config.yaml
horizontal_flip: false
widths: [48, 96, 96, 96]
scale_shift_norm: true
orthogonalizer: "newton_schulz_5"
batch_size: 64
epochs: 8.3
adamw_weight_decay_other_params: 0.01
Rows from block 5, named by matrix and row number. Each number is 500 + 40 x the weight over the matrix's rms, rounded and kept within 0 to 999. All counts start at 0. Numbers have three digits each.
# emb: conditioning projection (model.enc.1.2.emb.weight, 192x192), inputs 0-95
emb.23:469502511481369418568430506564496423405556519768487429533502545424486519481463507542616487586565459468501433497495444498471506433511410534544497504485570452507552492480484493426537528484509480531510580546523457519466571567404390486450496397452466459500546605533469517519481476453531507516
emb.24:513529528476422454460492564558531499446503443507478478549569509427532390521448481515512598498484520497481518494547457466483485545535427518501444515465466463534531595538508523442486487556468548479483473514536528525468609540464457514481431518403511537568541476515523535446509514525510473505
emb.25:521527514519529524429553578478517553436531535415528564501466508462513456493528556459487548448551570560429547469530490448524503555534471444467467450497457507472481465480558515525527476547509448526461437429518496475509489435459547532490441527509487518575504405472496485498444494472469422547
emb.26:482385503546463545450483443505546538460508495438488541495493511476530500527474510581474501577488512525449510379575389438402499482261457481495457520481512395528434561454470461494513493631516501503512519504481509540492493488492553452558466412495525529513532457535452519323514539510524487490
emb.27:466523504479515514507511489458508525575489500489571482453480564526416411569427479473447504489462421508562500466437491579584526452563532534486486563498605501468534503471484508538456515533507530477487482483510510481413406554470484442517463341439479515406523495480451432459522445447533478414
emb.28:500510541504477488447532543570475529533544499472523543489484518465544360560597500486450488533516463570541492402542457489446479453487518543496453514480454574516614533455446498438521501455484498536389343558550467396407427490511451438479449517475493507575473435458475447491472479462438537567
emb.29:498438546499487330480571552495548532543416510503522496501478537531499466437446543489539514531517525551462512517505513494432481474396462493498526506486449518499418452485501449513505510535512453522422467507543540540463418515509542457506402556515586508529460388472454531437543499460499479527
emb.30:556453510535478579518446516458500503451494523562482493483466472557456431499416452469535467420548574483439500568508532434534475467522459537520514537447535567452557503519413513449472516548410568489514508483478535510474486597464484484548539347477523538441532482509461512547482530466420548471
emb.31:520493530475428516505486488468493512442559489554517477476472476479529544556434408477478553546476494502433512474472494542533513487446539533504472500541476466514438458498442627490497544471544543586504541511503485492444521577516446442417481471556493520488519523503516448437471469479530514544
emb.32:500457544430397489466502470537462383490507538999513412506498481505536399610540510514457461448540503514538522460477443471498450460462457513532476452377539470422460504520510524490500454497420495429521439539522440522437621445451362467665494563480558524489492610542539442479552528417487466450
emb.33:450543547521393495479501482499508428493456503830493425437589540395522438527506467480474503476477445419492487464515481488497483477412410514530469492453538500492511509470493459467551470530490482514523467470481490536433663497563375463625480513483503548430514580527549489407530499511538462481
emb.34:475479525458490499430487457522542498531463520561521478496427489469495477516433506492506506494505451466552463408433511436469489502517515438515482428407504520462547513477517556504555529441428459508527448491499495501390459468460518427525542503527521578496518507406414577471394501443444519488
emb.35:542482536533525497506481516461532410524523467439532446480536505534471487537492500483521516475505511475527476458537498505520485468499546491478532526524510509514535520568495505493484500505541474499462527509503515503500518490509532536495502517531511488470472519510479543523553531526490510529
emb.36:426503541545511427522433575473558483517426509703518465531484551462516446500477544448476537485507491516480468502453439464492558514381381462474537535541569509550513482502534526557503490475590438525484473470524498573449395460479440482597482519548437514448504454513467467507512419515542490631
emb.37:488497505531559479556439473454560503512532519660482445442580454582529445558513472511553427491454481461531537551483559503533514529697647540485437535410513462509574548383539569492494508475500456469446425520530462459234598519413466525564515284463571528457515389606519501498510521512408418410
emb.38:459492432566536545453536529476471515536531494497495514471489479456487525474526412561497483510484467476515478542507539489521547451524598499446512519508527496496514472501496511474525458534534531509480463479546504451475523526534467527453508499474545490481515490504481539473519528486505513525
emb.39:423559535529512511508433533445518482523472487344483525434475587553589426475531540523547434492461526535486485394540519514466472524545452491514429517494491533509399540501487501545511512584574515511544513462525498539547394468507519524482523533545521523467497426499468504486459512474558557505
emb.40:485501511555517486505568525501434585571497509489503591504538442513610449490558481517486486456464511626459488468506519468506449462542502473494480443426554452521591425482454499538451476472630447549507328459476486470559439459465526492406574469550508541422493394564530509426497533470485564541
emb.41:570545559496500503456494557470474533519507521497580527540473504505500442474438495476461518460514486549476470497581511521467498491469492535533512475511495471451508533521572486516479520481455503521493430535467445527410455524442552419489446423484495561450507518505470516503511462484561503435
emb.42:416569537454420479537486499455488514504484431804496516464484469439527343485477462466498498472461464500492533353427458535499445455484422531454530530438640479547672509529461463510534478535524520474544521629538438478412554486514429355633505554477531487525524698573465463318466498515526464563
emb.43:491511476486496496437519516498461533496545547550427516585531479477482530523472494468477510506552514529511511423596514483475449463567575448573473461483484461465487476395580479467497453538536518485519434457461481455381539515495441397507530470434575520426430460462489502426527443464599546429
emb.44:435473535467425453484468505566461490485452468601477485446487529474516410443526527472478525485488539516484517476460531443489495486562462439511463493478527441529513487488469513482473517455480476460491546493532548504478452518559489452455475479514502527490462515490464515561383492427456426475
emb.45:488464519564516490494529526514470499502480509409489498474493493461516514503529482479500521531485484499501522501440533466505481500510511546437506521534487533548485463464467503524509527502503515492486476508511497506469533457490509480523519465525498528516503463477501505495505478557476497522
emb.46:561505531446554464536520561522530480545489516459554477507469515497539537517482508400518462505516534513435512522473466518509479570468466603455464496514420536481471492545478514502471613508508463524424466557574505470476514548545423510439462512536510529501472467493564583462484491527465481486
emb.47:489432436460517470470475536508488545476524559346544548500459496515488409533509477493464543488489494503431442588558451549473514485547457506532461496534488484506468404524515481443513472508535471492471449512525487475524507469504536548438517514491522510498482453480500488498480494479516515538
emb.48:494537512501507469462512586497550483452529545422510478492440578464462519485412552509444524525538417451511481555564390542428462557528478516533466502513499483570544505525528538501473470464512465508509471472494508588504501487524522523414465465468512547495530457466475587496508539490488452500
emb.49:482506506511519482501482514501500516416468554447514509428476489469494440532532490510558528527518490563499445501455497412495508518515488448565490487491467482427499510521552471531427528433483468459514495511545491472530478451549510422510429556454438505461462509518520565456494421542516534526
emb.50:494557480489463550447508529508525538488462444473445551466462512423393406506436506494456546499462437453481492429441455540409480457445497500465480510499481492463568462512557467488540479485466459448420402385515506523433637442454460480439482496516475544471452487460418524451476488445455528491
emb.51:541515468467521458520524452533522527398457498508495485507553484459485419487460552443491475554510524529472499481533425496506526449510424543536499539447451445427414523423524508544495546503434414517515424404566543430489390530422557567515572530521497537465474522472548568542417564484461541521
emb.52:557473495557460502523476446553580537479479517454582550423522528516490377475540533564440502455462536424558497506476431575483470501448525445406506498533480530497461503535565452471535456543449547479466406580522557472422426544478517483486499454514505465481541446478617521560485561510461471509
emb.53:513498515503486504480499506532480501491517450519556494528507529513483540522474510535469470524480416511490493499498508476537514475548548533497525471452489507498502490510448520462456465490464450520536547531469519497573445492464526516473510507492440457494499490502532492500503508517468523537
emb.54:428560508535372493501497498526489559522504490626540559540441478453463504544463472538543452505467484461527533473451477484531454474507433477556438459509483544564539550536536471483603526560404415576536407532510522516444621484495434464465452534457449437561483504466461505499513470478506492422
emb.55:541520514508504529513507438463528493467548479530521480477497491515489548456498467535497522529456460481474508554483548538535570461451497453483528513478480481464478507462568526483524497464507502498451517500484487496523529503516489535476494473487527508494495459479528529518484505438506481527
emb.56:466439506546494519525474454594427532509524455503538546573522509579462486484540547473433485487527504501462530475490446554546493456586499553536508515430580459541583498415532454509543456459486470523472484526444429531472382552471517490499472281442484476475474556490439525409503419487464523463
emb.57:512509508509404462525492451510497500498515497607505476509515507452474396473483548542526508499496512480490502473547350533452526506476441525461430549439548505520528461512451503431450520518526451559501447511427455526507585515437377501495561487502479410493517494474525565488404528493525457426
emb.58:523495543442487506570475508514541513455437489638512495502522460509501393480500531450507468491567474547470487412489440510537538558511471572541507489446557538485541452516542532502445507523504397474468541453485471500442467470474506579582585487506508486428452583456525523411464495455446467454
emb.59:488487481467518529459545457545505519490528459511502479495482526497475568470486561518477523469512510496522471491532506548488508467474514468520478512520515472481508520520544472485519522498500505564488488490508490502553506513471509500500503508504457487547468498477511496553477498507484533515
emb.60:506503480481455534456553490514471448528495424683447461564493480460564490441549517539486559445471520488484484494449514462537437517389459522483442509494514504527550508410483496428522533467523518528493440518512534476485573537509548498524489548565541497521439433484444540420469481478487442534
emb.61:498524476502476498533484530494534539536513452473462511513519461500517484502508451478493448452501458482481514490454445496516492500474518554511472527509453477518486499551554536445478472451528481511534471507529490545453440568483472448441490459450521480448506459521496515458498447541465476477
emb.62:487478416536447492444541495544489601420526443508473533514498520533524456522548558472524516441482426463442480454564484507518469487490476485496515539509557577520530533491504580466441500537501495464493356524541486473430503577456460473447485468506508450521435377387504502393457464511476556489
emb.63:460465451516439511494527475510492467425488548622535449517559495515508418507493479541499509466455553497586502486474471543489475518428526528536433521442534553472403495521461475543517563477450524529469491471479604474356372576533455522518443367555516448526505487460533564419489531484547464469
emb.64:496452468518468501483417447442491538536505549403542546463566481538570422472452497493526411441520488469552520456530533550439575489427507597470524547490553496465535605481505476518428474612522456501506427473413493556421424475483626423445424384512506493399461388469470426495626520553478449433
emb.65:511429437477436525479510520491496569474551431391489547436519484559484514473478471485480468481554507530437538487528472551497502512473543538510487487412421518485452463514572468525541475472588404544496458464555516558472403457485539550497455444529438624447517401469466429409524499468397495476
emb.66:479461518496440494523505508509511461497477459539492498522471506420530413515517548520500507472526466471481499496562417580512460494534438491484438516528535496513493550473527497491525555517469571461555505462515480496421473551463444515418535468518473575491497485516524524533435481451538540460
emb.67:505509538532395529429489507460475466457584481732493454426481489481546497414475462434496439478483519561487424368509445440465477422488358480474506490438541472493448524396484522449417487560511501544577452452505529480441513498465389456480522580468446582551471498548464473474474494450557518528
emb.68:519535483541498481517500459501484507516491474486485517539497499497483452517509521537480440547507475476539462522574476468567535510490527525474462451549500425439542520521489474489528500539414484499524459469537453467481466554514548530525471494515445519505526504498485568484534466457450498500
emb.69:533559486445399427447477507468432580461498534592477645548462618485480336494483621483526533505554498549495484492427447437447525418523436541564508496379457574459521532530519453437480391494450456494517468490475443514389577527424428509508490538537436507480520471437482474446457511486446551488
emb.70:552477563532468477506458573512475494485546436611505535461462508503456462445493490519511456541521560505520500504373448460484418543487469486498532523508537468461422504505481526511506533561522456544507501538516449521424453507470459503517482505468536540542451468500505485478477523440455506490
emb.71:496513526476494473498503545452453657498538504493491633419433468501496430440460494500443512597459549519469423441482399481506474521557418461445419490479433518481457515504511527485507444458526431497418372459475496526408516524562466472432412494466408395503503460488587448451516473554527537510
emb.72:456484479491520478564502518452513473502552453426477464519513528554528444517466452504491543444562493527490530508514494550514476534418512560473482497495472516442487485497475487508490447479583537501523466500448476509493425541497528529474556537522559589469551502511459448448568490459531478565
emb.73:556553607455397598460506508509520488423481500639509483580487534463548500481482484611428567588517473451514428326448448471453455492256356450558437481456506574501523428497479517502461567464421495440492499497498505498457503520518528495574440475477537511495506441333402486386533558489529509445
emb.74:519530540467504481461515494498436551545441492399519563469436476509474435425543571515505421443564375480437486570509434501474494452559485554507431460468573476514552469486472531430554497456546448488483347465572498468523276482529532507463524555515511493564508454460511465483431434414480548494
emb.75:534452439485606467438512468474499518469477524517469505589493450533526446482452537527528511512597437489528495540501483453451475418533456479472517421540559420522431529433435476506454468497444504465510316499489500478601371446562462528423518589413564496541508316428547467479597521530485518488
emb.76:555448538516501510484468466529517479465481510400512478520490513582473573500518433526503485547480535509488510531523510478463503519502500478490482463486511468471412530508528515491525554510536498567512486478487505443557528484517554580512528519522531503565565474508512494504533524469490586543
emb.77:475563460550466506443519545531417566474533468336559520480482550505539567459474499530548465411468546563445492438525390520549458536375419522498533433526486515497473502558575423507508493493552459469420443501505538485545442464493517422479445463508487567539514369525482501435553531519514424533
emb.78:450501528468383486550472543486459436458496509999496442514515513468489426460486493402498509527508446429503499482417429475512540470487391555555481508431550472474628551459462517476448432522449487409545510527506393530538586411455441531536534444474521502481527546502518555422528481442531528503
emb.79:482531512504504475487489521536492483511488499518498479528537489490480517503513495479487522497519510537487486505526485481490525476491540538510508493504485526533482496498510485510516494473474467518492510475510497494531477512512485500500531503479499543489486533466507511549490486490497486507
emb.80:526525516499473519524488484498500375538584511476486407453551513516448493511516487504508475475452480504522476483527538509512539490537495498489514554506544511497508520476506475491494501487476526540499533471487485483512528507495496505563537508489514471520506565472487499497512506479497513484
emb.81:455528479512468493474503516485493536486551521721506520432498499420571432425491477472503446434508493484490474393507455545474474450457472489440427495539498453545539504485543548506485555468479471459506429480593536457438537488457421571521462437467431529517529473478493493496506416444512493511
emb.82:509500424536522502495520503471438504466499460440527523471526482468504503476460511554456484519510542479518501503483593613541546458586531583523494516503474507469484495500514506424450502507537514487528482515573459511470474544508496479466523464469505491519432475542511444488467517531511439521
emb.83:483483531488425594496487510571523508476456473358540476489447457492538428484407494478475533510487463582503557422448504482528520525500506524575464434422486500470516486447592512465463473485504531485519441535500445555357487479437481474471516451484507555440515502454442468455460491524538517436
emb.84:457461525397430501474523496480480496492471443548426400502519499502526541470524393453499487498542512577491429378442502420504514504459517427491496414495495467532478504461501470534455469521490501535532511527460505513429486531487456456463417416453516542497516518486437437477540555528519514463
emb.85:534495503501515500495537489494489495525509504484522492512490504515515522500525496502501486503511454522520489510507496477483504512570520510486502513500490510504513530492495499536497483486499497476463507506523522505503480499463505504496536545491494500487481504506502520542506522522509518487
emb.86:433518531530514502508538534404459482508496507575484548503509500408484511489497536495496461482433481520494489413463498582496485525482536504488459485449471529495483530503575492564518539464468532576499460392557508411466542521501538509507528501583514488496540431462542500467550498365567475494
emb.87:585448572421563484512526515450517416484484521999484422454511544514486461474496481494506554592471470540496532427428463506514424493465455517443499506472576466487491489456437540503478488494509527515554516502495474531504784512428337608567535529549529542522547573549483520358494471473531455476
emb.88:568489536531470486489484515474505507504514541433534481555499497478498488515508501429511500512522534489473574511520510483500505434497466530503485468465496534500486543523554493529501528510472506518524511492529531494525527566484469515476513476512562526528481475471531471452463500495451497498
emb.89:533451473485479480488523433595465509480391438698468511523469522456541458546489496525476508537503544484503499445478499525473538523450505563446473502502528480486545541412480505466465525485432524526437496534479408478498622495437467468543468472481498481445554529562515451451550497483462462447
emb.90:486491543511577473524502506475490439503522473538517480517482488518480502526538498476490492499507541531538509542519503465486484548489536528505479548502500508484514497507520540583498501488492485516493494482470528511537478481478557481519500498496486493496521568503495490560526516511453578506
emb.91:472506469420444453530555484476506470494490523580434508449509540489440496491482576514481510450544491511562420548432549434515509501436426513468409439487527461462569567574507484498468497493485483430517462508481493515481579555497380488477486408528496464461474474534468498445494559392538486431
emb.92:454473501533558520528454534508580516532532561450569511505520503539482433547477528514505494506444492527510527399424448450534505581506644555463428529417536414453429499586509557459419564581458517504449423484482489505390484555489616455511476376464557470405455341514461522397569560540489488351
emb.93:480407446506463557489521515495471560463547502488536516504461491530443503473466561552464577531500495548463486556484493484515521444489423496495545450498498491474497482498542516548499525532541500516554500463499536468450570493549437447541498567447450430569549420455499482399524509443423440450
emb.94:424497409486416488592460505414501480554491525555475464477526386456532413508459487535500523510514518476517457432532452556512506493492426458514439526489504450485532491513468545591497495498476496518521484495477532502492475510456386420499510433531513543540458515516479510470567519541513478459
emb.95:531561481522581467484514423463530523512455527306504514503498479512495526500541508598521469437561490472513434525566579529464474464509476464498498520486561512490531449515541491517450617493489558508434423517465503525543492529495479512452476522496448460493500396475554443529516491564453437482
emb.96:515503457500547497506506460490520484501493493481518486474475489527495542510469505501484517505484482496509488531497494506523525454511575490485462510497486490473486509495454493534494491502462483499512482501485470504545505465484564497514486514505485467528521528500472469505495491543497510519
emb.97:553481504478579472507455498491509468471508459426538476511463463547460572471511489437486466538496520511469497546470524420508468483550487485507461536480548473452583460460504460526502518549473504477580569495483457473538462499538501479489506468504504506519551469505551471575465516461489528569
emb.98:549519489457463482519526452509516499465509455403500490488517507536480497510527476529485505491525504482546513499510495506518511487469511485527488528516556506489491546499518477487477462477491493458537511547542546531537539557499497488517516507539530549507501527523548477581532468557542554505
emb.99:500491521511474513505477519515474539501500528535489538490483496510495474490487518484485509518505499501487506481482502474514513516513483481485506504475522516486504517490480493503502473510515476502501474491486512475475538512503491502531509506538472500508474530466526489493510449519503498498
emb.100:438431490519504536522443507524481543495520497492503536523464498508510449465498523481463506509509452494495537519486497472518445544520518542474495480499499493478511499478546456519491478519436516508487521532536456498444499467535496528522468470485494510501510475491487541479447522472460484537
emb.101:476505493419524453511480482529521508475494511447530530499488500489470463495499488515506516484506500536472485568483510499491511473470546518496530552451437536501475503527483468488550519497500506418515485528556485492440507473529517452461498509499467462547530454454535541483490489493516512453
emb.102:472498500459521476490480491464525453479519513542506451463511487521500529507485515520502525469511509500514457575502528499490519464522512534476514492482531505518493500496511455473526508475460490504536503539492520510530509527474536491533488494441522507526528533519522493562512531483490477536
emb.103:505494524484488501541494459481436543490535535558504541469530497563472537442545516504522529548533519494532500532529465437468511541529534457512474488495467454499513495486500463512472512520425498562491505533459476466506484465477482479506466446384527528511569477516495538530475526464487511501
emb.104:535444515557544542528511518506535502507544491479509494502517498521516514496524499482477488500490466532523512526495461541506453487527562533507506499500520474517488555516533556529495500474493464465492474482488493499546482489533520536509482477531481529499464490494459517540500544493486501518
emb.105:492526533540646514535513511484585498548459475676553505416450453532495513449559450537507496486505524531511524534505539534522399474436587543489526493531468467447467458500510471473470470483462504545481491518491490502559523463490520464552503471475510468550531437536564498540489491473579529549
emb.106:442456444513538501515510482568490555466504505427483514510475499524533513521518449477473515447488538487466491534477511502503477497544538575523533559508461529494468558479466494456529491528489455529493531510555492464495490534486521478493483456503502486515500490531485492522494535492457548520
emb.107:553465496486533496497485473526476525481493547452471513496496489486475526513510503538494476501489472519422499539556489560469508510483526518490508515513517559542519501447540490483486520489433492527520455533534500522549494477494527485517517502557492503539493477496519542524528488477540538515
emb.108:509502492497525517546536474492497486549489501477493517531519529471501527524494523502542483519530459489507532470502541471476505526500472516465453482508496490497524476489515474522502548525469526495495510508484519517554496470502489488490491510516490493517494485522513514510476507508529482464
emb.109:479500546527532559487502488500472526488464444514490532527466511501533500549486477513541494488518511522516527534476445550456486517500418512489500498559537483490512516454505461498452462476517474525509500558469460489551496488496468514515517508493544503460507526572504473523505504539516473502
emb.110:475505505533554432455449542506534561528513466655490557514559531538440520509506543451506499501500484560533513523519509478523479504480528497508487509569460473477509473546506458506526489514525484481495431486463416515531455549525517486549461533431505478524470441482513487542483534521497559505
emb.111:527497481587563435503506529474481462536529534553550507475517524489491558494485474511483471501521522527494548552488537471533567466550522413548529554538617541527463484491487465501470512476531506508496438493477469490523563498478536526473539472526485476486491466543545508531515570505471476534
emb.112:512542475502532521490475482503461478499486531338498473456504486499507598488498577550516547531469474507519475511476575487480537470563508467460483484537432497502540484458569526443467512504462492488530491483486478555528494489523480534486528494498525540531474452519490516512518565500548485477
emb.113:470472464504547475500570497489557533517486475391497548508443484521484455539537549514516460517512519488492466565542513470509488519632510491565491449460438515530525489501513530583483473544475484525476541541459509502469450484467570491513507407440529551536466494464490476545524466492520519461
emb.114:495471491495505500509533484501479494511518525461502504483480534492489517502522498520496512515493512492501527532510510474537508492533547503498522507504545522485494494515473503504515473520490495512499521494496478488538520495491501491485492507501521518504497494509530489511478495501521544498
emb.115:522457504513535464541460576543490541485546497693522520550551529511514540498510491508474527512438534499491472553512514473530554495461539444460437468535492554496502512487479507525447541515495508514540480473548481533509467486512530501475489452532506484501488458532529487609447511437440520520
emb.116:546508513511484513497527524533524542487530509506486544501482503531470549478511487465440480468469598527546478537551578500484529507558489565523523453489465495495491433462506494510516465542539468522558498471522488514524565504500515514486460491477517491520497452482512488584474483490543476512
emb.117:500524501533517477504565510524525541505522518533495572530507518455472490495492464502458530541503495478475497512529503486464525542550537506459516546548471505502496473508504495504516505487494492524509471502494505513457528505444501527497494480520465522521491442499490497534523510464491421504
emb.118:513459462496463504481514452489486514491498446585511496509516441527485546479533529501479498456469458500447497571501498429506515447503531464439533495552511527514428492517502512499545499457509470522512479538515487506510467486513505505503506469446477518515511536515544432505470447480486557493
emb.119:496555527452566500580421526519521517439563526510484495475493508511501461524480450503587469470500550530482502507524481529516555509615403532496533485553533453459431458494448504438493514487534504479509569552519470557499549538473444521436574465461465466521525537540458548573426548430546536504
emb.120:554548468448465424493442570524528526453497515517486544581549492519517454564465514471480541554512482442507514556576534494503507514556479499496524503517508532487500506573487537505465482541463515472476424531483524561535501541509471483513480490456467503527484466470501500478488580534564496525
emb.121:508509507531515531482544553483468581476541549410499563527464494465518492504502524470481526474527504567500523537473513469541518507537513494486500472466471547485501465477548540559517511514474500516451476429527524530510511408439534539510480516426518540520535477528506490511474496476491466537
emb.122:468559510549572523532509491541509502502483451729502484499532580534476579523467558515425458502523506460564490460529506431462437486386485472511473487562500475477539500475529441520482490539555428485558486528524504533510535489452542496560576508474511494493478534579525519471504485489491454467
emb.123:458494516494517498479483443511515515515509517612522490502526487473477536478437532538453505526467481451548469475517510536522525474485553462504517515487553495465523501479509506505435479547523539513506487503573531478464460487454529444513518440503516458501538544505465429497477489492559423430
emb.124:489500522517560534516496504489493498496591476640498527520525517453513512456554476487462422534522437532479528496518571492499476519505498433549426478525499508542508557456493476478500519473494461528504471536519490426489497426511548471481557512457492490569498477441484493591509517461475514590
emb.125:517405497415479465469527523480490518478469503560587526449511506518433523495506493494533538521556468507493494566489496516518526482494475512451508493532513495473468526475481505520485442510446472507521522521530513464503509534452494492565460583498512534466509509457458500525540465499475444565
emb.126:549537482520490512505513484456541551475491525595438511445480468536452571504482454407510500459584554503479506520504548436474513449519478490488496505459475556473542517544477515468473465555513532476467534469503465507502560555496471485542487422477507542511487530500508447492499552469482486463
emb.127:540513488532495504455500550502496518486541453536533501506521487478532482527532447508551561540516528484463583501464481579515505525504569549533490527554509480543413513444460548484503509554502489554517563499506534518484490564554517500461520519491501443505510562453550500483479453523507526492
emb.128:532481500472488557528471457428528544463473448758511523497480464581474385500566562484476499535547516517516450430488505427510518524499506460553499473476401540431503489520576513502463523526451516485503546507488478453525494475455478494640549477518527535413475537554489547416520572425460551495
emb.129:483494497489458469520494540471517448510496474765551492457568509492467474502534424470509507488522482544569485482562562457561507476479549488463535521532431518545472540441448488475516491502536487500557474496507496496495424503574434525662531524473567490493497552513495525429491448555555525483
emb.130:502507548491516562431445463537510496500529479578523466473523467539487590580478511556499473513460484417521460495491504516516481510542595507471454467491534536481536430508534539488512555450479460439492489503541516445480561477467470455540474447535493491549482510488472474502429497512512423455
emb.131:518457507499516484525480515483550454542495489474522479457537505497495498514501485514524507507505499482516501477539498514497493481522516494496537515466490495496518518514494511504498483530496502517462526521514530513504537472519539489483509502497491475461482512515476526538533523516499490526
emb.132:487486477473516426498467522484508533550449508614545523484539470469456458519478505524526544578451571497543468586545465492550504489525494477544484557484530524544469424513493488519518508507571427522472490476525525510522498452549521476583510514561491529510488428544492481543484466535507541543
emb.133:473491516480499510528556500493562534532461448511441480509523448552467524536446432510472435467489569578467472574548537492574498583631506486519500477519484531433550478541474479529462476503484449448436515467536500537462482578520580487492516497450457477484502440486450428553479489539473458451
emb.134:475481481536526522513524521510495528525540482491519533472484494478497518484520451526487465519477463489532494529493521504544508471536596503453500519502518510507520489517509487505524475510523528502488485505530523461531499513533486509491502511502502519509524513515498521514538511506477542530
emb.135:451522515535527479497463508529469527533486488434462510424505516541511466538527531548535500502465524501510514500533493481492504487540453441558453478496518490501473468512455487480476555519519488541545536479490507507521457449502557455554530506491505470520540515539516493521519503493536536499
emb.136:419499485577501537508519513557495553564515493496502574530547480511570474551558540495490524529496470531512449483511531540553508510481471477525517469440552513518565490457486500523436483467538506546517403472441506495544501436535514520451546488554468502477512466536475503511503503487529519526
emb.137:526510508500480513509489536469458534546488513573572521523488463518543488504440516492482518466524461508512479521514553521482515517532495499507511508516475469481525551501545523546507497507479521510483468472464487479485479524511531481532501424486531549459498527485533457514527514498524520457
emb.138:529503430557382522513469472491468476577493483855556543484547511547510450488495537529513497501440469430459456544473497490558535505500490493501486505488496516504514480533480477567526474486501486501467522438464500529437522493526480483595526430570466515508431399524504486496523463521473549463
emb.139:480482530528531472486531415478521536463508471597538543463531528473523506514484530538523495531505494475537572483534545510429456489524539387519458509472514470489486532501571501417473449540511502469546509481509435463491573550520469431515528425510507562518480520550536471504485428489559483497
emb.140:484501566484434451507477467556460527457453501573516525437486505471502443479537528451546467488484532514480440504442554494497538492566489435462489539500531512504411502507510488528465572495470522456496538459534556489492432449573539469468494510545497493483461519458504535547461536456507475462
emb.141:506490522553499493497514504499482514492520497431480523513523496457515544491527496482466537515508510497488508514469501462508486500490548530452518525536513552508495483454490489516506549511528478469502516515495506500530545452500522500518507514510500504495447519492499480490534518535492522534
emb.142:529514484456540455561540510520518480529474530514486487489498546497524540549470490434512515502533505516490531526458485481487496489469510524509473496498471555450564516524447494476482589490462488543493530549552514509508520499460488515511477531492530531498509535494557518512477491543459488486
emb.143:501494447524536503454473519479499564496563553440518512544480455528492508537545521480446492489468526571449434583521495563506532438513563525510464465568489537495493440481498500438470470483577505457480485506506502485522491499548529505474518498473494526527516512470512473562478460476479527552
emb.144:489513525521543485473501554498517563498521529402468513486499541546483465484456513519467498470488478509509478550532439503478505515502517527493529495521446505542487526512493484490511473499492451464515507521507499524491591499493488508485509475473516490491551406488490581506481509480449479511
emb.145:469491511519544497478491498518508526477475552490497510489493493541504531551505517506521537444482516522463493565487485463526526520574558480533491474523467465479492486514513520504469503489506511504512504515478494510463496482538478456444445457515470490450506536521461508490497470532551508496
emb.146:554530556428516450537423477526478562500501540650508497460515483514494623506505456452566476489507530495532563482461520480470466497439492566510523468468476541560494402466541559463522528535565470480513478553543553527490587463467487501507480504438536548496454484537460515477498495527522462464
emb.147:529547466509541498505504438498498499435484515601477501488490429526527539527463540469464488575473502497446480567436471498480533491577483460497489521433458501395462517464481499450468510579558480515481522413479507462549483520519508511514530478558499518459496533517513496569422543500513529476
emb.148:489460497486530495574460503531521528495486498548542516463494531550517500499497523563515572471511515470541571525470503488510517500509514439524471496494510556484476497536549510432517438529430565490478447542543525446503553503517483461492546560525546479538483457530573568553475579482517460512
emb.149:499497508526487500472509497519478498501507470495535496516510523492509537511476506513491495508491438520486512502487508483519513514547566514506537493465496512503488480504460508501464453479487470522515531487475502487523472493499517519463508512506466475496493527479519490516491490502463518537
emb.150:499531471530484513494496493543488528529475498484519530490497485461499529526499485508459481490446495522490537510473512460523503522527563490516499506501472530528511475473502462503552515489533460492449437525522526488559524495520503454534500575473489483519496515538492451594460482496502476455
emb.151:537508506472500524517498479498502498454543473529503501473511465496499537469501479507474518513453476501467509544498529517527554487473522496468525499477501479463499496436529509488521471484501525494487549539489474495545520513530501513492528499485507506501500470470509510524462488456517501511
emb.152:447531501497546521441500465539439534524494414584520529567524545550468529476546533570433450515503465512496542499554531492520471514576554503531494502474499447513490505460490448433552474526517525546524539504465480531510500485498611506488472428533523499518520525475488503450509519553507518532
emb.153:481507471496500535556485479545479528485532485474520485535543478473439432523511481529553491510515471473539512541581491485525543519473515494468490518496489476516439432437552564470447505556483514509429419537460473480511562557483451524502599491487503461504497436542521573592464547569491476425
emb.154:517491509509502532549447509525516506501489508667483484469521459547474544552503530475512459493496469510501480445446422484510547552484516493472521445456534536459498464564543517492441532518526480520446494458479511483402456472499531526592537526509477452480472574482486513459494528495488475487
emb.155:494497475465519538490524465524480498496525476519497481489491526508473553480495535506458508482497507497524486515522510525491505481496525493532481505512504479476495502504509486478519501504486494535499511485509505502522497507467506505515502494494485498532491500479512506544480489495510522512
emb.156:540497519442521530515517471518489433562553501454491489504531462521534547456517535521512520489454491497511521531513508501534464505549491524496480567495530484516563492465506497466495548470530515534442522522537526461465495437530575471512527566542516477540475470536449580440497519471524470506
emb.157:488507482522526515507455519506500552500475503541476511526524495491485524489484482468497472470512479539480575498478486483491468497480524502495506512484473490504516537529496483468491511467481488518522530527506521510498504559476530498485489471482509500440535514497499463488467482501501506508
emb.158:442500516486547462446561486491508580511503510571537563540492533466519506523489562469548469514533482475554520526570514520508451492515451528458476454511555475425595520516533562461526405535530553428490471500520466441494464501491445510466497469466462454585551482489459461487483554546504520484
emb.159:496480477538500461560456485437430505480527528484494498525578492560471490484467490532539542540452509478563510550453553520476472505477488545552531460490483499537409502448410473561538440469515560531518553503484527509425526470552491488525526466480460457522491530533534469465593523548546526511